A small waveform VAE, trained from scratch.
Training: adamw at rate 0.0012, 12500 steps, batches of 64.
Data: trained on simulated sounds of rotating machines with and without faults, 39062 training examples, 20.5 epochs.
Rows from block 2 of the encoder of a small waveform VAE, named by matrix and row number. Rows with one number belong to one neuron. Each number is 128 + 24 x the weight over its row's rms, rounded and kept within 0 to 255. All counts start at 0. Numbers have three digits each.
Before each neuron's rows are labels from the 100 clips, of 14976, where the neuron reaches its largest size: "top examples" is what is common among them. Only what is clearly more common there than usual is listed. The data: simulated sounds of rotating machines with and without faults. In brackets: how many of the 100, against the usual share in percent.
# gate: MLP gate (encoder.blocks.2.mlp.gate.weight, 384x192), inputs 96-191
# fc1: MLP up (encoder.blocks.2.mlp.fc1.weight, 384x192), inputs 96-191
# fc2: MLP down (encoder.blocks.2.mlp.fc2.weight, 192x384, transposed), outputs 96-191

top examples: imbalance (32 vs 13.6); fan (31 vs 12.5)
gate.97:132114140123109138147124171146135139148133153156143100141170159136125111117139155152104123163125127124070170117128107143159128100148166127105072132122140122149141166124120085153128120115176146099145112109119141151167145119127121103177165112152094124168140165147114088142061113152134147139
fc1.97:076120093131153114121129152142142160136114124145100101123112150144109104133125068135169134120127137125169113146100101115092167168151135099146136158119116140123124127146129185159105142117098122114154136125108111122139088134113138160102096132062133097151129148120147150105150135141149133119
fc2.97:144104112103164140129091150108113153176112125098093127108168136125114113129124129104132136129111118125169231101155104115121130128122154114124160135158134133123118127120141121134128127141081104136123137116136127137153098156152170151137115131089095098122122143096105158150141111059083144129

top examples: piston engine (62 vs 12.7); compressor (29 vs 12.4)
gate.123:115111106143130135171135100141139123165107136141119130142114112134140138109118121106145142130151143147138102124115156123133164085139121109103135116124145134101127101133139174084110135131108175122124152114118134122130157123119155107096135142105154136102124152136125141147144127162126133105
fc1.123:126155120102138126139177149112157157143101110135145135151136133129127139119111118110143127125159135136148155123111101118097143087107118128120084136135116114117132148143119116104141158119117067137126150150138098110139145129144161139104165157097091139155154146123134119136107139156192107125
fc2.123:162113120137139145127159137082106109116063127171144144122114123113170137142107132098151126139122134160100063168100126106120132097114111179174118124148107136138182106129109087161125129127139143145107138137159134134101159131144122157108115125129171152183131129139133125142162151142164116151

top examples: muffled (low-pass) (37 vs 12.2)
gate.304:151112193129183111137102124156146120114201111121124120144137108098131140137131152127134129120110132131164181098118095140160058143130125133111113157169134125220141173135122132145121121149137150124130146150129070167113093120174119117117186144128091125149147139151128119111080123127135161145
fc1.304:095130143119107209136123133110131139134094156126118136139164143155158134121108124154078119151097121146132094140132165183121083106112154130146104145123122132101145173126155092170109113088139095088153129124161148125128167139126150118123147121164125141138116093121092094103094122125139175154
fc2.304:139112161120134134147088152116106124154095123099130145136129126137154153153122139124088124120143126174158188147115124135128181104135137184153142171166119122142126160127136099159121119120121132133092099094109103149108112110185148124116155123155139098090144117155133148136121118139058133155

top examples: electric motor (36 vs 12.5)
gate.121:152151133121118138162127121125067106158154092133129163109154139098146114130136155115112135125102127168133134099168132116120142056145134114137147129118152143157107118136134128164114164138108115134125105182131123117118144109185115160133148105140178156147142129121103159179126112153110083170
fc1.121:119114076137142101150127139125129162113127137147163104124122117132144118171152155150115151073140122138145149102124129134120172126118120124128124048113145098119142154124098097137148135139143116155120110142138099110119117097090106106157117146148132105146128096111168119163122129133111156047
fc2.121:091148142152147120111127142134162124115137127184088129116104094128139127147136124104150126189110131119090110118099176110127089131157131155158109139142113176192147150128099137134078134131108116133176139143150120137120119150139131126133109127107118109120125113124140113100115128127144158095

top examples: quiet level (79 vs 29.3); turbine (44 vs 12.9)
gate.100:098142078139139088152153162129141108059091129121133125079078151116136083122094152112153132132132149135076093164136146106135113161136147119159138140119156130042115105141121160117136126122138144164095158155091151111162129136118138128163079112104143133162128101089128134148155168148160130173
fc1.100:175116129147106143111100099141062111156116089135102141113119115114116091147120101125119140159103105096151095131122098102092156125139102126156151107111157130096137100099131126175086147145127118159154156127097158128143115118191135118098157121138139121103087153124154159133131103154119066136
fc2.100:154152146123142151140110164135103119174103125130112129116143076137122116133123191123089106107067147153182168124143096150110147096148125140138149137133131148140088166145166133151109129115086114129140141125139116125125116142157121149132149115154139110115121137138096126137118143134096111109

top examples: imbalance (40 vs 13.6)
gate.284:147119111132103127182118129112164126123116113158104160122163099132118104140154157107134149124108114118079146094130139107117140103094161161197179108104142150073138151127131124177129142133162119136129101144147127155125129145179165111104129141132134134120096096105105179166142071096154136119
fc1.284:076142112102112142096150134172131137126113093127112122133120134122117141132143088127163133111122123097130133136133134131120120131153134102130144151111121065055172127125106125137117126116123102172126167147111139118139155129094127156128089137096131137141134071120108117114117142100145117077
fc2.284:098083129149116154092115101162118134099110150130139162140156158122122130118147107136127117186141131082096140161117153157162126086099139107129097168104134094146160164133111141152180133124118133141173117150173119108137135142140140131132120119133082142122128154154131138131170085134060143157

top examples: imbalance (43 vs 13.6)
gate.84:127119176184115078151108094148121139171144118134106146123128124164141145157133160128144129108104136129148095136135129124139065113156139093146157177109142141152128103145132092156118141112140126140129127164150133121137175142123167125144107121133126138122126155164141139134172118084070125129
fc1.84:126107147133136133123096092190101151125113114135154087140107111141127082137161173106128145135151124127128138105132149086100159122120098115128164132121118152108139136124168182130077133135165104113136111100139133087146100154109125178115113126193172136120113136124171164078105135134076097079
fc2.84:117167106158127132107120114114161130152125137152116112121132161130130117150169113132151133202152124145122132110086108128124093092098146146109133079135116198167147120115106123135076111131132117151146129134125142109135127124135153146147108119119165131131147123117149118085133084121109130121

top examples: compressor (47 vs 12.4); turbine (38 vs 12.9)
gate.103:135156123112117091133153130145182141098130131113097109106160105175124145162141157104134125141135135125094141166144160108133124185119157123157157117145142154065120093142147125103144128117130082142128135154105148125136141131130142130152106105072126129142152099120136178092181135132161166158
fc1.103:102141149129137087108131185100167144119128134121106076137097075151141132149087126122132101146087163151116143149128129137123138139142142119161147170150113146103130150159104136132127111139135142107132125179133154102154132109157134110137108114109140108136145128148112140143097147144183132139
fc2.103:117055132126138145105118112118143154102187139133113086126105176119089108111122071127148137102166122092111129162141149105149086172136123099155105163106127075101136107120097152144068134132115128126142137132150140135151128100066123125149118130128103141139115108136161144090133117133117145115

top examples: muffled (low-pass) (57 vs 12.2); piston engine (57 vs 12.7)
gate.145:135143118139144140107162144175144154135153165119120149135154109133146093150173136110161131121113123113103221109110168133158138138141135127118172087119137166161133135123134117092142118138146094132142105126180138079100122158146113132109128144127124161105093101097115149146120114102153134084
fc1.145:144137137113124129117093174092109142148139164107130152110150119130125122159129162166148121112097130117129158181135127151145114205146140140121122127108114096071077113124124084109130112120083161094146143104118120128155128148111143128120115106130075108133143107126129100142102119095174114164
fc2.145:082114128139122115148105124148135124091092102181126167108103141147083121139146174130123118093119142095097089126142062121115166105147130110121122144095116108100055131142156105128121145121117118125138144124131108139102124159119122163133120117124076113165130145114139155176103142124122154151

top examples: pump (30 vs 12.3)
gate.64:135114147128122160153120114209136181141162111106126118159178143134134143141144172133133139128131120117138149129154153122125184159111119114103117121105119117130141127134184140156136143127140140122122155141114119122122138172118105162094108148183086115108130162119118160154130121162125154172
fc1.64:153156117128099109137127156100127155128146114149145159148186136153127139125135163107050138150123113132077188165139100106116153157106142123157125138097101114145160127130160149117154114140097103121162120151145112114128146151167123142125105148143149120154146129132103110194129129143154119114
fc2.64:135072124137119101158152148143128096130126133189107129133112166120147132126140166128079123131093132145168133101105142133138095119177125153100126136140120086105165147124130160139136133122153152143181153146146148131142148133156144115122135122206141169084111135118085117136097118141114133105

top examples: pump (36 vs 12.3); muffled (low-pass) (32 vs 12.2)
gate.261:150148186146146129120129100174108154161136112119138128100132140124146118121146150150104127164132128141144112095143106141134176113133132142158165164137156151142126122108173126138123086146181129136149107114120117114127123164139106107117141126135121144123107114184116135119078109143100140134
fc1.261:165180159112128185118095147114081110142140096145133107101144150140157166141158112128098125146124134137149060145087097137081088136120167106151143148104109124141158121135127156143138111116108150117160128126133137080138119123132139125139129112121145126134145108114072113086066128119080152171
fc2.261:110131152128130177112103139158098096163104112130112150135145118130122117140152136124111123188093127130102078140143093160101206125106090156093123148120144189148127185133151136156107116128112124111138128145148107135091136176095105157086114130136155109116125123133126133121115132129112138160

top examples: muffled (low-pass) (57 vs 12.2); piston engine (35 vs 12.7)
gate.221:145126127151133148117168116129100101171109134079101107104165105128157152146092092093105128119125125160142080111126119103160173134123156150096147106135164146164169134122157132077130123129136116139111133122163118117136124151108109120109160123143158165134108153105129152090088099158130117131
fc1.221:101149124144103146130146097173103110169159139097125147145091093130138155131110155122134133140103129141144158123125171175142113154099133124129137106142134151142096106119127112113142129125111112149120159119120146128114124152135103097080089130131153155107130080136104150116162136081156098132
fc2.221:121167078118120125115130129111148131179092113091130113140123128138138109100090135156141148170114111118140122169116081127110098097145138104164182129091121143092140116110097079128129119133141133102127114160111142124136147123124159119116105146118110137153123093089110074139131119091125119110

top examples: muffled (low-pass) (73 vs 12.2); piston engine (59 vs 12.7)
gate.314:125071128120133156115150125121141125170122118114112126144128177131119097136122096142147132140113129128123137127121129161130088132137138146143143160130153116138170112128116109121095131125130118112129126157140197150127146116117146122089168138115163156113122136158092140138152126120145094158
fc1.314:145160090144121094180134118145141146143084128153114107137159096143137095135115154136100147124109127126099110180121173106120101183106173151156127131133145125038122163127120144134168135134104109130132120161131137112158126135076178113174095125131133118112135134104125107143108135096151137141
fc2.314:137138108113128126129150143169132097090082086140115100110075206138135129121106091095137117145136137128147122141088153097124053160116129104156116142147136151064215104137088112121157127121139107141107142141118161140131135112144109112101157125102183125141144146119116139123128142115148108084

top examples: compressor (69 vs 12.4)
gate.347:109153166170132124133153125122123137144131155112132142096172133116113094121132168150156134082145113127131185125163109146169084165150098145082139143118157137175062128114146116136139144138109121136111134151105096114115137127132111123134105140103089163126103132146155087151145132120189116205
fc1.347:089100159130181138122149121100167178124135145118128104143157088132143107101117133138102120069131144151083154093120097130150132130144123133103137181140129114164101135137096164116092135121146117101130139126139134101127137114090134124160147128140136135145112138141130133118129148135145189142
fc2.347:119158110147135120176163119106160118107153158129170126125106161115155133114153193170085133067143114174111150111137118150135141147112142167141160135095132142122108168103141138129125083135150138136119139112104127094141143123160117114148079130193149155138136155099136123155098111131127142124

top examples: quiet level (92 vs 29.3); piston engine (38 vs 12.7)
gate.242:131115128132157148079158144114111155129131161126160099134158135121096093123122091162167097108113156122111104125107128141151100142141128129137088139156148139164159129155097113143071143092152127106105115089118096145106121099149088129140178116148117139156099141140127146083109192138137140120
fc1.242:110112089121134153167126101126156143131088127128115133129163150138139147100115102124125130114144125126069112102134137123139138081141147113083083078122117118148145135128147136096127113118154136105131135110170141121140116151073117135059166113136158122120140154074089147155117128154115181139
fc2.242:104128115127132163068140109070144133140179112130125113133135144144101139141146074131155126096124135093109112097121131108157144087075125122143132116164132166118152113133112139136115144106126117113136137145158140143121122118147132162102175122075106119132139153134148113112167156129142149184

top examples: pump (39 vs 12.3); muffled (low-pass) (34 vs 12.2)
gate.27:072092165138128167133148122110141157169098174112097172130154110152158138135086171144126135103116143187145131109168174193163092157142129176156192125162123135106114161146143163114172113141108103165085113114113147112128130149154140119165109143132136125119131078132123138146113130134111142108
fc1.27:110101154152115108158149134133094138159107118144134102147125097131145141150143141100127129123076129177087060093097117128144147164124106135105138202125121174143104151130120176141076133149060122149131075132110148144135154107143138151102143136090130127130123150128130108130157126164173117119
fc2.27:141099130125141105152144138115135118146184135137179117138113066117146126100091172142094139065126118133080122120125132148158162132167135134222143162155141162116109144107116180106106106134122102121133141144134118114145131117151122079154115131101101127132137155120111100164106123167134148102

top examples: pump (29 vs 12.3)
gate.181:161095151167101167110173136137135125141102130165100133142172128167077158149139115122121125134095136098123162142148116128140089089145156093155129134152115150175140111153126087094139160124127147132148115159153130121147193120140134132149156101128083160161175137111095119107110110116170144170
fc1.181:113107137151167110157170140114154116117110155087150136150081150104132120116101171146145136101170126145129133084168156135122170117131079147107079136099152154141134167115141157142097119143129136111109066100150106127106108128070114115148134136156113135101107170145159165134186131140151138153
fc2.181:135156162137123146106138122154122152178039132190072121110129106137139130149176149110128117134145147142112173099120166123117175092128086132152123156145139130129175146161134124124104147135104118124166111119137141115107126152128124151109099117149137132059126124140144158076126132124109121139

top examples: compressor (74 vs 12.4)
gate.119:091143160160124126100166118153106110113091136151120118118141105127145132161165129116104126127141125138136089140139129115087106151143059132138143173141117110107147146139111145168125147136132125156147113150139107164088149129141061158105106126107108158095138142153147150111118180116152111140
fc1.119:180101098123134113142107129125156157193113137109141103156113167132143132106104089154152113142103152144149169056103139158192140101127137139106097094168133115132163165142117095102159131115128144109131109101106139130141125111134155107172153142113144106118122136086124100099115132120103111093
fc2.119:094059106137123162163134123091149112148088145092133162130129111129149129115090148133153128113123121130144116088188098144153081156163161133143161122149125174124107163113142106108119107126125147133086118122169111118144140159148171086146103130127141145161129135113114113137119103099135142095

top examples: quiet level (71 vs 29.3); fan (45 vs 12.5); pump (30 vs 12.3)
gate.166:155127115148128152123131120076140136124099154135140119138142124142124127132097182118091098095117143131115107127144149150131135103142148122149100085150147130128104124134097092122162122119117150105117117128177135136141145097154110100143162101173109148171140128117111157158097132129143150170
fc1.166:162081145108135140143085114136137124167168102108104142153161117112140146108144127110118135167117111122145092104104129119148181107086095128074143137142104152165145123123143149161146139147113108128086127120145104119109117128119148141097150150133131113090129167115128136167168113152081149142
fc2.166:135182131148140116151089129152102121139136141142128131115105177133105112158163126105102117149139146127089149079132119123124148115171112135077115129141122116114133156155144166110088169136083114127148118108139098103111107157100115144133127115125108107054124157102158135118082135137085121140

top examples: muffled (low-pass) (32 vs 12.2); piston engine (32 vs 12.7)
gate.291:169079172132126148146102103126134133187134110168103146112152101140145127121108164129088132188102124134150107096118100110099128109149156157140140161146131134149080135129140097130120122137151147117144139138163138141139152162140161116159156131148143128101117149139127163152093093124138111144
fc1.291:121107146110139146118138136106166154094172151101150100136109163112138143137099077149141127136153131132155106133092161155183131165090116130093115142111141151139183113131078120123118111113133126146071105138114143075118116102110109098149154131158125119129136084127124115079150127140140158087
fc2.291:124156167135134165121094107141129122137102129182070175141124125135124105126138152144111116151094133099092174158126117155105103136161121134094106096132117130186098156135167107136144156124108081119156137131151123127105123167103154155118094133148108111103125119151117106132130120137148151169

top examples: piston engine (37 vs 12.7)
gate.239:125142126120118086151107091176116135168167115132104138121126181124160135130136116125156137189114104140186148137138121142128113126133128126086161151123125080193128122117142096135126130151085124157138137157110154147130126142162129124157113154102114088121128126118144129113116121124116073141
fc1.239:080106162114105120134105127144097129184172145141140113135138127122117136132128114119143133119156112122098156131095121126163133167131109130053073120137121106162130130125130112139121142124125130142129105135135117128152133126090110139098123134077113103113127137138165083110134109102113127044
fc2.239:146165086117116157125127129104142123123146138119168107134134091138130139122101095145152136113125125119097029152069117120158123144136128112128098096148134140124108082115089111105109118122176132117129182157128133115143141118082142125142165134078183115155145112080128113111101139148162112150

top examples: imbalance (40 vs 13.6)
gate.295:146137133171151124135179124132127094173113125151118133140123069138112145113161137124085141110127122115117149112153116128146191089133133120139142119126111138187084149127134145127182159147137133148147119115136089147097150106157124160126149132141090165135127158146139145162123103169116122179
fc1.295:121140112111151121170142162137168143069069151150143129113111135154138154157111133162158119109131139155123115108137160152144176120115119123168123145133138111079129162153133132120098143111138125124106080133106107115146101144115109118161085126137159095147155084130121163132162133112138186089
fc2.295:168104130126141167097122141130109114140047134157064149114128054118135145158145140116124126127104131143167091135103136141120164077117143160131118084151143148148110162136100114115141139128109127156131140130148107165120127123186130136134157134117165138141139138102121126094155137112117143138

top examples: pump (30 vs 12.3)
gate.62:162089117138120142086107119123142143155177137150172143088171141140103135122113101103130115110103140104103217180124121122114093086115169126177139135131172119103126131140148096123094137112144138112135152154148133114165126118147152154143097112114100132143113125139134129086116118153086165115
fc1.62:156234070108095157137154129145137141090145107186130119100121138141133124140120122135175138149111133130168107098117103118092122110142153101152127137135124107110145142126118127143083135126120083106151113099141088133135115135150147149125088136150160121124146149092135145113159140154142115150
fc2.62:160128096150158108117142121109149140152097159146121102126150093133143139114128123132084128104125123148130105091090094146164174115127133156135113139187129160182134179125123185111092107147115101141133137121147109125120117112112155114160174135114198140154126121109115114099127092170096171157

top examples: muffled (low-pass) (46 vs 12.2); piston engine (45 vs 12.7)
gate.77:085158155123118178092149143149099116128118112107136138141106161129119138117108107135175123148126122125143148132138191149103128158112146121133087190111126159062135128122129115146116140116161109110079130121089157141126128116088115129112131125109131140122131118171141160070189140126162107118
fc1.77:096149133109140151133153148129100103160147110119152144138122176127129178103146150114069133126156112140095127159125105137139153115131107141076073129175097110166124121126139145125155141124125112113115127101076173132132158120114114150134110117169116142138158127136127091156186126170126064182
fc2.77:117112133111123163113155114110141096173168103061134146113140119128127127124117124102133144102121113130185099119167136105141142167099138126133159100155131113127106122117136102114181144144144169166064126136152122124136124138128145122141109141125176147151129074109122116094171104092164123147

top examples: imbalance (34 vs 13.6)
gate.41:164109171152134131115131098130106127168113116132149147135181093106117099124121117142122155143156101113146141115140083131133144112099099139158159133149136121171115149105138160156137141171078123138110089102130073154092115131183146135123146164120084129127101128174154135160156107124094098123
fc1.41:134178124131138080129131134076196149075142162077117112145127108139133096127083106147134113107129138133105131105107156139134142188134151135161140112152129152105153137135124105079159117120109142097141143136150101089130134138106129099145085125074142099146135135136139093119130153124172147102
fc2.41:135138131103144159157125121133107129157126118152131133132135117118142144105138164139105129122091124152157081105118103143130186058129131145048058143115139138142097171128143098142156117135133133133127149143136135170126123123108121136121136126152143127126121135151102116179137104163112132140

top examples: imbalance (39 vs 13.6); electric motor (38 vs 12.5)
gate.326:175143170133142109168166141164139124149133112145150095127112145139163101134155126126142146154150117162138174070129105102114138137160148155120113151149104114163154137131128095169090124155160128158143134130130092148149128128152139124148162149178151162117128116165106134138122117119171152127
fc1.326:093138120148145104091162132140181144104117134115117095150110107136126140116096103137149117086124132099129133094137149130144159112149128088129105146129108172126123179130116107155123122133129174106137167123155117137105153118072102116118126125068110141143158183125140145135141146130104157094
fc2.326:115056128114151101155122143113132163177112147113106068138150082125137143112116140138134128080111127147151139081123146152149177140107122169087119155142130158164042127127120183141112117125124143103079103112108144115131128106133128115126141121079111104096136172117130123137143121138112128083

top examples: muffled (low-pass) (37 vs 12.2); compressor (32 vs 12.4)
gate.229:157058159124133122160133126167138104102149102152156143121130104107133139129181204100154125142089128106195168108143119111116151106144131098123110138153149177203114132123163120124114139139129136123127112143134108150118112153140136166124142144188105134154121124124141133131161138123134134114
fc1.229:116123107123125144150147120113150125133092108129126122107163123123148103114120132121129118137092150160078113094129189110119097115153164133119118104123156127133159172138142061098118104106088117141151119161143139106126139131109143116167127128124177154151084143110114130114103135138166136109
fc2.229:139161119123100109129138169114110131160141132085176128141095183145123137132131143140097136152132125153134177134111101132104173090131140171126172097108129171170122148123100147131126129118137156094103115081107129115133142119170120127129109128137121126136145169118118107151149121160085123178

top examples: quiet level (60 vs 29.3); gearbox (50 vs 12.7)
gate.220:134074115131142122182120108138157156115162165115089103112131116129177107124126127120151122155162123174147105110118160120105188191102129139100126132137148140128132107122144150145155100120147150145120149167155138096120123136104115139098130131130203091117133111114124172140133123136191153124
fc1.220:107112138077130141117117140153144147150137091132106147155144083119131114112157177093116134129105123133093118089159086125098156131140134131142134112135104123120093119124139062151139132117173168111145143179149103156122123142148100152097156142125137106153116137115102127128165128112136152198
fc2.220:089148165130094149075125115160104127178101113121107110108119094132124125111180156110155134166141130113142161065152127128136195144119119143117150120155151154119139139128121156124155156121123170131160079122167121104151114142150138165122117121113078124104124174157138171084153140100151128151

top examples: imbalance (46 vs 13.6); conveyor (35 vs 12.1)
gate.12:175139205116137150137138074152130119130141114137150110140154106154143135111138141139148139102121131140106135111136182121172137086104111151130166141141124163096080127134134181147151127155135085102107079145123124148100153137145135127156123127134115114113144119187152175122112115132112110139
fc1.12:170109173144082120147114113120117143107156123124096114132117137151122129136107160130109108131086136121086143136161178150101146121182115117183144132111107128101094118142140140103130122138137082108156070112158147155102113137148136114074133140081157129139149160156113153188170140128122132128
fc2.12:108109125103143084164124147138092133131124118133116096098128086115111142135117224118122132087119125146171126135142134129155114175206144136127127150156109163122068127121103163103107119127106142114128178109117134114133106092114120115143112134115164094104120103122108105153090156166157105101

top examples: piston engine (54 vs 12.7); compressor (43 vs 12.4)
gate.138:124083171157115162110121104172139109153088135114109126123151123118147139139149151147121126092133142147135145093136149157137172099102106113112134133139143134154114103138125156145171124124136116137107073135124114136109148120147102141107180119137133145107113126153122188160170115140085140143
fc1.138:132206126104142132136179108131150183106157102152105075142155111110125138132138101109103107116136135099099145115092113132134119106128133094107136153118111061068160087137075073129090120130125148103158114123147140139116099140132136143106149112096127136139144182140098137127111126146124151108
fc2.138:119099139119098174127154142138132121167122094146102154162137137129125123097138139135128134098125121125126051127136084151082169152112127142087175101095143119114104146120147120142099155127176177122117089144146157134140137115152127150118159135136152157107119117127093131120161118143168133140

top examples: conveyor (39 vs 12.1)
gate.157:133119136114107140143095118151124104200133102181112098145152111138153155155179143137086135147131116126115148087140095131112148091134140124141129150149130153182119123115152106156110133137171182083154107119081128141142140132127142150135183136135150101142140120148111120124128071132140110165
fc1.157:112133130115176099120154142102173153057139132093101114155118137153126138113093092125115135127118134140162089084103139141140176111082139099128174127137121130114190146136117157116144102114134142168100151127112145103126105111119113109140142138116145118134128114131109154111187144146122144121
fc2.157:153125170143131133130076108140103133096111128157111150125137130127111105142134118116104121158085140114106134116155135132086191109115110110139161134106136135115118156150164144156136146133093088111160106121123107162094090158147116164099104127102101100119107179161137160136117131147092115135

top examples: quiet level (86 vs 29.3); electric motor (36 vs 12.5)
gate.96:107151137150157125094150140106107135140162143106158121119129146092124109138121122158120095122136150133140081140116120145170145115131086138105078132145153098138135135145114145130142139103129123161106133121133114110099102112126076141128144124117114146127095156134147106132120202174135122147
fc1.96:087145084155130099118172143151121146105110167096160091125121123132131114109128110148162124096142120141064097121109152138133112141145130125094099087089137113106100115127117122108113119127136115131106146122157135103131133123094094123089133124070104152136131137075127106144185116140117152082
fc2.96:077132105126135134108129141116149143102124148124119098129118147152096123115095130148175141099140122103090114102137169127130090168169140115143081089138116076147104101123105161115097116139144121103150157134129166120147146107093121121142125130109104109157142121107130110114091128073122146070

top examples: piston engine (66 vs 12.7); muffled (low-pass) (41 vs 12.2)
gate.109:119141114130111182104102094152092153172128120117102090171173127121159145126140107149135129167138111174150176118130079148139172119104125154106141138143130162179132145123158143155082125143073081168114161132103146121116121141134114160127165146088141106121096139132148172106111114179113098166
fc1.109:121143118139123112169160140038126152146108165122149118151129073142155120113060124123128122081137131153119159095152098139157138086132135158142149134095132150160095189120138134141128141118162154107111067136163142120137160124126102109155096129173146124169139153120121115194101136109146110109
fc2.109:125118131155125087127113132147134151143113141147112082130123118133124120103134163142127144128109120117174141056130116132132170088186145113102148166116115142161093132121130172127121112133096091122149129109139119121142127131139159122145155137122098108118122173130125109149079114177083102124

top examples: piston engine (54 vs 12.7); compressor (37 vs 12.4)
gate.322:113107181148101138130144105152072115134155115170129147116106142153123148140129148103110144181134106123168087141141102116114121153142104113125112162138115103144107120116150125175113150160108126130178114139124123161109164161144108139099116153136136144097144123183142128118098124128149094144
fc1.322:113111170135142175104099123125059116149159113135104132114185102109135119155118142129134123134086107135182123170116108128129087119121095144127142153163152088187136148115122118126129134149089140099146139140150126122112101145143143142064144139120106111097109129139119118116094101103163139136
fc2.322:091149102131137130079123124119149150088142129155134093135112181133117120145143060143171135135126128085092117118107155127102147137113121089145104129104131148055170118132111156123073133126144126117153137138130149105128135124071117151108111133072087118125124141108150150090136145120106143112

top examples: pump (30 vs 12.3)
gate.203:161118123136146098151129119113144159099101159102119148114120160148128111127114137124145140087140146124135139137170184111147204154129142113140141147153138145097163093147139172096179141127132137102100127139112111123110108145094146130150123123109141114159151151106174169105179133163152168146
fc1.203:100170136115137111108144162140137143100121096121131110111144132128154149136100135130093127112143144152117124102103048114141091107133137137179152117166132095083118148126117123120134085105129141150146156166147127127154099125155106113102121106130171141100139129134104097106150150089161129169
fc2.203:094122121142123114115147079150162146107142118114118097124108170123115125129145095106166125097158136101114097044133085087127122111101144111139117096127124108080150121135108119100133167132157141122140127141145132126152134117078148116134164118121139133149131163128155152115156125090138166091

top examples: quiet level (88 vs 29.3); pump (34 vs 12.3)
gate.65:084153146135196136118144117130137132140159141092125114120156112124137139163143135133101113122136126144125117163138131126170149167109081139102126127170117144146139143135161168132143141133107086152128163139122106107075127136116078152092142135094094110129126147154152130135140174148150148166
fc1.65:082071152143166105061141133142086137171118123144149153138157161119133109111126132126112127145146116132151149114201080118114075146190134136054112116149128122162110159118137141105127128138085119159153136111109127124149134117124149164137136146137129165133117125124137138093146127107130109125
fc2.65:156137131082113184086104139110143127173073137133099116127152145143136126124155105133136120166109138137183177149100111132107100172064127144132128136107140093143157163143105116154088116119113130136134128136099159117122138110144110149113110119148156097146123097101083144098135130110149137127

top examples: quiet level (68 vs 29.3); piston engine (55 vs 12.7)
gate.185:112131160130159163130200127131145144149141108089129078187161084135154120104138115138114117118142137165136108084098129121116192113135146159084129132101153111166145144150094149151131116126139135133126182159157125136142164130117149124136124137132155168104126125178101103165130141141142135138
fc1.185:119085128092140127119143108144130099151110098117131084108127069125138161109123127109116129111119141131117079126139123105144164088120141132147129114133146084143093166146157124146084113109125157155127153154123100115153151153096115179128116106110134137155156103144087137116129150153108144124
fc2.185:107123104100114109107146106135100139127130097135109094135136109142102127125163097114136128104120126079138083133136124124112124133122101093120128103111132155168127074133138146136118153121137144124136104148107147136107126135111113180122117132075090130138133110119120144128139162156167111178

top examples: state: normal (73 vs 45.6); piston engine (72 vs 12.7)
gate.339:108106136146141113120151119130140134203121137091115121127171093121134083117155123140148144112150132128077170143137157126178171151132153133080139108114143110142068129128133131108188137107139102170104147154138144114151116131085166143196129133095121130141071131119155102139145125194180119155
fc1.339:174127108110155125122160134170183146130138135148123086158116105119113148101159141131146121118121138122085105063132118132122139090153142138136126089120127119093133138136137098094133105105146146168176161131164146132134128150143152136139180145091144141141135142105129103093129125147111145107
fc2.339:095094133146109107114154117150140120118108130162106079132119139143129129121153071136165137155117122119120116074121117132091157155124111117133100110106133152086169134125136159155102131125123163133197108158157139136126145144069093154086118134052117143127129137152124119106147149140138134095

top examples: electric motor (34 vs 12.5); clipping (29 vs 7.7); text has "clipped" (28 vs 7.6)
gate.287:122123152153127129158119097136127137124068173134123125154133113127154136149150146152106155153146114145103115172122221133147120134106142129089111151140119117129127112123129134142126144146100133149113160115182163146125129127126111142126114149150155122108146113166167157197124106124087168118
fc1.287:162131090097145154128144151089137148102142125160151154119160114135121117122122137113109114099096134143165186118141099121084109085112141087148123115148118144104164156149154087099069124120123079081138109105118146124125150151158133144114148125155119135145112137089096152131138141118160119134
fc2.287:103155129146112126163126146160123117113046104127092114103109112141103123146120142093147126134127140120136164158136165102096115154138123102138154155116138135125101093149126160145145150126108136135130096142128125133125117135123104125145076121080136130100134092128153137124124139086144114107

top examples: electric motor (30 vs 12.5)
gate.167:146048155152106154143146117148172139124117112110114114133181129124131139106137150154137135151162129126149129139132141140123116120137158159105096177129138149170154120123139158169095109135151105133130117143147138178134144129101130159153179127185132172100140152142119148119149133154116113176
fc1.167:092119131108123113104119153164161127094103136083131110135095090138130154166159111138174142105139131124075110160138152144133104181120139107122105131114137102074122111130104133109148132103136133129134154122089131096126129142064139141157092142112094115136138074120150139117148153111128151145
fc2.167:135164113124145145126128119097147130122152142157106138161151115113146134102089117150117128143096126122078117164076128145122104140102126146093053124116119112161112126130147131109103086146130127130131146169099146155134142097072151122141140144167132124148115107114115068119121111154164125141